Weights of a small sound classifier: log mel input, held-out accuracy 100%.
Rows from block 2, named by matrix and row number. Rows with one number belong to one channel. Each number is 500 + 25 x the weight over its row's rms, rounded and kept within 0 to 999. All counts start at 0. Numbers have three digits each. After the name is the row's rms in percent of the matrix's.
# filt: filter width-3 conv, dilation 4 (model.blocks.2.filt.weight, 256x256x3), inputs 111-147, a 3 kernel for each
# gate: gate width-3 conv, dilation 4 (model.blocks.2.gate.weight, 256x256x3), inputs 111-147, a 3 kernel for each
filt.51 102:485503477467474473488485444489482488486527519451445488544526482495468547490507526520484486497488468532506495512522500493528525482479528435513478474478539499549534547512495440502504524526465510548538532452513513502517465481499490532486499517532532556492511529532471518520486517519465457497458488508502496469501518537508510475480563522
filt.52 100:500505490460507481455517498494522460511515464496499473506486475497560505502469474501496515466492472472526463463445454510515449529498453439515492446505546499493517449464509482524442508518507509531473465543483512541472486506527495517504503542530515537472475512485452502488491516527513511502532527494458508498503503485521524485456478493
filt.53 105:503492517533436526506495489488506501530465505457483471525490513504454520485515514499561549499492481480525472495467467487462462509545468524504502453489505487509505469512532475531461476501512502487503462490579489465477511519526523489502494504521501492525453503519510494509532509491463514492534489482526504520515536488460485527547427488
filt.54 103:526477484429504533485492467495487480494479497484466492477479513463477530464500520515490504468503507527502460479483543481498500491468501455515515451490533493496504462486503463529559533500506536521490491449492491472500505502442531507497513527458526506523521476427509495521494488467510519505491516498459483482507510512503520536522513489
filt.55 108:503530516577518493469479512502494485503482482542524519473529509468496505512488527541504461511456501493502527502473493531469505529529504512496542540533505502506484511534512472513570476499470532507475484521512496492554525500540482523504490509501455488539456537476484501487435474513496504520488477516489502511519548497526554571483561539
filt.56 101:533494531491474503469457491475492508517503545525513509499466501493442485473508525516524475490460521487500468497483525494503461481496541554515520499495518479487484511511482518515502506512486475452501507489530469473487515508485493485538512480511490532484420489502485519466525478488512508486492509499504498498481499554520567505516472441
filt.57 098:520516511551472558514443476528477501494496515516475548494523532474478501503521553488522486502549536476504495487515505509540543496493469469484472534517498520505525471505501429500506489476480481489500482537500515521479489468550490515519528493531455514489456513511533507516497529496549486519478497477519482511529467492487504518470479497
filt.58 097:478465507480485515465465537494500502517518499462551499529487528461524471524521507523458511504505490493514536482520533478500451485499460442508507509478496525512501525497499446466495481517494523495475482540501494507433463487494469513493515480498516513536457479482495469470504493560525526506486498519493505512509489467484481510463556492
filt.59 099:499518518512491487461458459501480515503531470468468523519513512528498471529513516555496433493466494546498497496512467500495500526445502474462476479469476500530510475506491540507529494519517542472466491489533482479477466458483472509507484508476449497520511504538486504500505499509536516493493499541482490512493455488487519478479545485
filt.60 098:500469497470405487511479482507516507463415475468481462506491469469472473522482505524517499476465530519466439471516500492475502514497534526477491487456535518503525459507515545505499503494482508476510504471491519535521508511501511515514532524569495546535520510499488479513464478468519476465494483508491495479489530490518463500508516511
filt.61 096:487528503486510468469458506527501512510494505491419495513503504493496459494517478490487459525518524533488470510494486517469496507515470490522520510493518506466498494504520552488465552484505500499510495411490509466558455461496503535489492514513491478488506491495480510504507483447477485483487511514488487483527511505498480494450531452
filt.62 100:493514506526469460493429455536473482532482483496487550481488459459480505514483532544462479512501466521442494517448482494464504495501487480472497517492509483493509507473489526524545527490496525459508487494499535519480541493511496487511497525516582540524462482480486481520503478451473482496518491495499499513448532489467518517513543485
filt.63 096:487491550499453434519549511502477492474441443519526509511474483476493490525531487516487505491504507490539520437438435501548501515511488489536512432526502508488482485518544508506473523540538487493469513534490514526539507522502460513542478490504522479517519540571504511538489546580493483477474513503536522486516519508515544527509514531
filt.64 102:513502478497532494503508448511505483503480502528495543474521500516516507473497461528537497520524452476551507488521520485532502475506524534489522491473471501477500494475475494480479475512482499530460476490486533511518469510489506523465470511514508504502452464486507506485490485506467470489477508450483508530523578508494457536483492526
filt.65 100:472500540509487510525488523499496526509524516452512472485502526463487541506487482500513509495501521459489477497499496514501501505463465464479496471512518494510493527520494523499511529479487500477481436470487496463504518527490527520495549506510510524535459524510515480510527529465487518496518492485505473485510511497469491522546493536
filt.66 107:521486498492545524464484530526511505463505498457509491489485500471515523496486480470458504494458482546473542480507500464500493541512506454536465533519484517508473467494496492491510488474472532496520535511487461474454488505467487513492502513444484491493501482471459490527502498493463532461515468504469498513513513512472494494448421463
filt.67 102:518506521519555549472469517482513499499517558479490560458480550430502539491543484490489495502520483481562501508480523479476516434505506492514487549505551538520509494482494507484521553532515482463442508494555530487485524490487489492443499478490468465480469475517497483524526460437551457495472489501527484462550509506494496507489433494
filt.68 102:478524519544449544462470471520514518481516489509538490495524474503504502482485537455508496533562558491478547477505493446499516478487506496522529481524517474477481481504488545572513510505524517532470449510514488498541470513478486470527481461484509531482545502479467505496490523519497512517512476479474487466481522540496492470519472511
filt.69 100:521505550507562482525545496504506515507529493527524468533462511534504546510501464510528518523491494503529538512482515503464496501479489487589501491491489474489469487467457493508465463525494477504528485471486501482497476485450502474453506545512484473464505520495502461497488481484503511488504494478512496501522501503499449489509441480
filt.70 100:494497502546497510494486477522497485483532509497523488484508538457565487523496510502474522469480522505524507485507524510501474536503527480526506537459516497523491469523473533512476502485449510481513537501535555495497522513489487511484508511514486484516497533495475493455484511474490511552489473457517515501438531491475483501497515494
filt.71 099:504488480484540447495492472504483467480480503485507488489518518484510459556526500478514429548499511531511521492548524489512474570511480475504484485486512512475520511524511492473449510502540517530543486478550490450484494477460489509474505486477560520466492485504490493506478481511500492492490486517474474518507494510500509525448444480
filt.72 103:490533525527473491491497493461486472495528523553448458522523519480490468493467505493478540473489507491528521516503527496490526471492511511482482491467500509474498500481520534451490476480494497534524488468494445472520495493441513502509535506513518494527480457504512453473511505503522508512518479513502525508476469469559521529542470512
filt.73 098:476483485472517492530520547487502449487499469525499499529509528539511483531533523511526537481488511500476501487529525489516500442471478520467461535491508491550561495508499573471527503506522457516489506472542474497483476526501503493513519498522510482516498501508528511519489482481486505529488493489465501563438479485515472475487478517
filt.74 099:490500466496493482457478501491494496483530486498469491523507519525509480494473496487499510469512464495457521498526526483465487497426437526498447442480494528478490452528532478523516482482506470516489476546543487469459481465484517485508518504556495493476468522500507512497496514515477462503508475512532503534505516513499508511497513498
filt.75 102:510511508465491619483502531477466509505532549475500499516493497504548490537511540473502508496586507451558495446521528479497518494517488513543494484506512507489474515448507509535460470508501503508535542495520504474457507485535519511487461493474497511495513476459502498481497485499446471498508481475481479497506503491504526525516493531
filt.76 099:478503487526540484500483497497500506481488484511510512505502492492480499452505462517530483504519533535535504467490462482463476485507486518526460512536491484483490499484455439487492522540504476551496484565521506456446531532530496506479532525532496516467491525523551506508486507531500508530470494534509479500535489529506471535492514527
filt.77 105:505509483510494485505507455498475517473479485503524513485448498518508466533454481499502489491450518474553489497506481487506483491503547491495518523509503476483504511485471491505513467477517437499494478485481444500507495512506496489540496490522541530531461491494496513501475483530498505509503529520501504515487453470484464475488459509
filt.78 097:466484506581456450497501503498506491521468481521459517491482513509519468497444459461485508482482496442510501478529497474523449528472490477551547491484503475482506492460491538504478453464487504517508479487497471497476519510490497523496497493511501496473451475478509498484444511487510533494472506472485507512527539497493469509502522469
filt.79 099:494474516496457433476438482435507472483460460515479528472454473490439508518519462486489491494463495539489509473488484461478491497479498536463471502485526484524518458469478514488497517496528501490521510505557465510491500494528481484465487536478512555489486476464492500509466491462519518491497478483490494496475487448558494501442510491
gate.51 098:505500492478466509454506513507494486484486486506467497455456425445469468513478486509495484474503531518482488456459495505508481485533490505540500526527516486501513454459497519565568437505502524521484533523529468536468492533492455496484518422461454522475487504496492481480531492493476445483467512483503505537468490465548497520484530508
gate.52 098:494512492440471459481512501530526480483488498537481548533500476444495471552500495508543542521529511529511483533536509513511536525525514524505480532535519541478476505546526465509497509532490525533494533502470492483462501512482523548504451491523524492470529506462508497493515511504509521500504534493501483508537480564527446509507475487
gate.53 100:504530507472466394497459495485502485481522474496530493521521507467488467487509509471511502514511502539467517491520465467497449447516535465500479513533497534523508521503511493476531485495514508527515508513475523512518532510543509481494558512499524501519505469503496492491526507530483489501514514515509477494508495558498495487479493498
gate.54 101:492483498515525543496484518477506541523537500486491517523519542506430515549550535497539538518508545567475457475451507493516526533516474501526478534514487502478518520499486521491494492469510472461531552535530546500539492492499515523516550512536470510524535467518501481518533508547508497488489494532489486476450473492516534494524583492
gate.55 099:523499489492467492459443507508491512541510516506518533493486503511500512489465527441529485511506474494525470520513517486528547504512488527486495492471475508511476484492522524518498517498525515502492531519555523497478507528483467485482507517503503517556465543462549557529483497497524532504479477487488539517488517516492477506447447509
gate.56 101:468491500476504485469484531494505472463500520516518531494482520477508496447516496481498492507528487485502490539478500477470497474526480477506472515481479480480449537524564529540487494492484482571516511540569511528503496503450457478461516527510488508468487519498520508483485515485493506482503511522571508501494493551485472504463534497
gate.57 099:496544496495516435503523529503516545531535530485501499493495545506509519515518498499506529502537490481511498497464487506475537506503508547501567483473500524460503472528485541518505511523509470505535496527539485494504503516511452458515492521549453500499489508485503514536513524551477508472489499490484488490494471462520523483496469500
gate.58 098:508483504571519497508497501503484481529531514525506500508491484546486514493501514551508496493493515533499512511512527512503465500515501504484515496521503485482454549526504499506539473486506538543483492553518566571521512549487511524519499534489498540485549545538524543526540529517485515487497506486530486493498482497538482494498502487
gate.59 099:497485505490533476506502497498468513489544504491505501515530533507552518467475455508489496514502550460497474488464495467511530469499510472498456484486462474521486491495516502568557507502522512508480463471485512513507471500477460526473487529515475521510465538492522556558419499456476496521483521496486476462472499492553496543509520499
gate.60 105:497511501522525522484512500471472512493517523496486490516462490498471492475514513523483473471468493496479456530467519517491484522454450451492472546486456488488489485481509479518510496501513520452461526478473474447498560535501495495481477529503499491556519487493497498528501488495506476467528514520481524474490489509463474423518487514
gate.61 095:477485500562489498504518480499473503517453491514524525491524504493495519510481523536519502539499519501476490507548544518505515521537533540550444542501521464472486505513501547524560488516514492509526487518484439476506531509520462513478497511513497494527449523539498471548480533531483500492493490505481499498498512473500445495472476450
gate.62 105:480492496504472466536573508538517515458488495535521506502482511571512552474469504530457480490497503489503483514526493544521499504505490496506518510535507501521478508534518497513516508541465529515495461505524496484516504515502514507493491490523458487468559516500502508505536498490472497500497524507498520521483477458516520542535501502
gate.63 099:488477479495452500498464504520499480533464491479519499499501501513475465537510544505501469473450461520513499504518508500487495526449489540488441532499524513528516509521550537550536500505507517482517512547516517506502503518471479490499496505482486529493475513510445556524541490501527529492496516511481479505509507496503493490510508493
gate.64 096:504498496509515427508501519509515501491508465513460487498518524475514495503511447487534496501524504501511457510525522506503503503509504454466520484538504493497503514507512501488501523524535533529526476483490516499467494512501468485489463493505489530538489472477487477525539491491481482505498515541479496488479484485532532504438537479
gate.65 097:493493520555536496487495509496490486528456532565520525486461506532444483482512500508517504514510565499486504518497491512505486483484532462462535523493518519486488470503512528529553494504486507514546503526525497518526510515542465520493457481532522548550478528488499529519502482483489489542475495493502482512531508522471484502519491528
gate.66 101:461478469506502509473497498524502497489500482514470467520507471497492520488496468455515493432457470545488476494514486488513497520513510516475468525482494551500490484534522491502485521514489517492463523473548502491509484514501503505503548514521507500517462479460482516463496523485505499545498491501512519497477470461460489505484493495
gate.67 100:509506499482560557499489527489516497472493489497544475489483522501472506452504525467493469491467508488496502500491518472499537483503506468496567490460506458471474515502466529539524528502480492516466483500480477467481502522488512499521494472465494470506491457451517476479517554498491443487477465455470471491502545475521513544528500506
gate.68 104:479524471483508516489503488506488518497483499489497491512501560533489545509482522519521473478447467513450494480446518539509528525481507492443532544509527484479495477503465505526545508481525485461475546502499487533510506501525494499526500466526493473506509493468441473484486482523490458475491493514530495500517510485505514483499498477
gate.69 100:523518487524490530463484502491492513489506504512484513467481527476513577501458544483508515455473538483504525489504500461486511540470491462420531508473502462484470529502494529464509509528520523503476486521500493487461518503480490500511497491479446523530548543532517507512519474474494484463469490485482509505522512506522490470485505502
gate.70 100:477504496526497542517469522496492495519481492524557518510512509499516515514486488508500489476516502529490515460478485500468492488485532533525479482508525467514522511538527503536489540523526513483541495534539496533463480513501502471565464496549504499530544500569457491523489503547466503490477499509498480499535498533487475476500523543
gate.71 100:526483540470504490510468491470489485461464486505475490481490482497462491506497520509532519465491511519471542472493494487497478559475488484463507511511455503505492526496518521485521468550517533496481507523479480493492503465441463499522510509496466515506491528519489532520504497491489464473496525495478520484481516459493539491468495538
gate.72 097:510500520558447483473530477519523511569509472484537554475484515508533525518530563518574478503528509541503497529499503463497479539549493494552453478483496488485501491518489482515483508529488531506509550472492518475480517471509480472521513476439541516463544529477524518478527475532507527485486530509517516509498542529496513497513467458
gate.73 101:484518472530423484489509482481489526522467521480485452476502510442493537492488509466474522517518536474488536517511497513528528500481488477475549514470515480502504477472501505508510537504528487492477480510534534514504495471467509500487522528462486542501473543477515517489535520491469523485519512475538499514512476506475498482451481481
gate.74 098:499518502544461510466500467495547506544495476491508484524534511541479474494486533463481468500494505432504517489508553494537476481499507533568528525499509500513500490512497531477547519498501477519493494545507427513517476470515497502525513484535507521548506502522555549528507499493514506493514553534486498480510483473515496487486495506
gate.75 099:475482485520533457478463489492488492470497462517494480502519497463528456473528485498545511451479498462523507485505494472497476491458484467495469498515459483490515457490476452495456498507500509490479450472539533520480477453469482469439493510462491481511462507501490499460487490494493489500533529519516516485516442471513493547474507536
gate.76 098:487512504470528503490496521500484495529475488451483467490505484487469462527499488490504500484533517490472522525506498521498523499490495507494529499487481517490518514514493491481502492458524482486530474476538482513509479479486483508528474463523492512537495495553512530534507507528500487494510495519491502501506546474508489505480433438
gate.77 098:528509485539559469504511492478514463474505472507498494520486512516520511538532488512541472495505512492543490481524489494520480467510517510504538506439461503541490459525508485475510500523475547504502498505448479514490516517521476491473511554517535512530478508512545500509549513552524506489521504503514521496490527516515493506485549576
gate.78 100:494515522473541514527484489532511531499520531512485532488489528512482492460531470514515512536523538532526481512491488537495471488522485506522520524481534497523511515521522513486501502528504528560521509556498473465496536522561464449469482509508486501459510545533475514500475464470496492494496503459501509515514512519463531506530524510
gate.79 100:479518476506567519489506496493524461514510502510522506501498463471543467529561524560514496471539505496510497520539477502488474452542495520505480488508517491494513525458490529523527541508472441540478485522526493512513509477511497525528479496539528511507492535481496477475515530534519529485488501480510494487502484495451480481446428485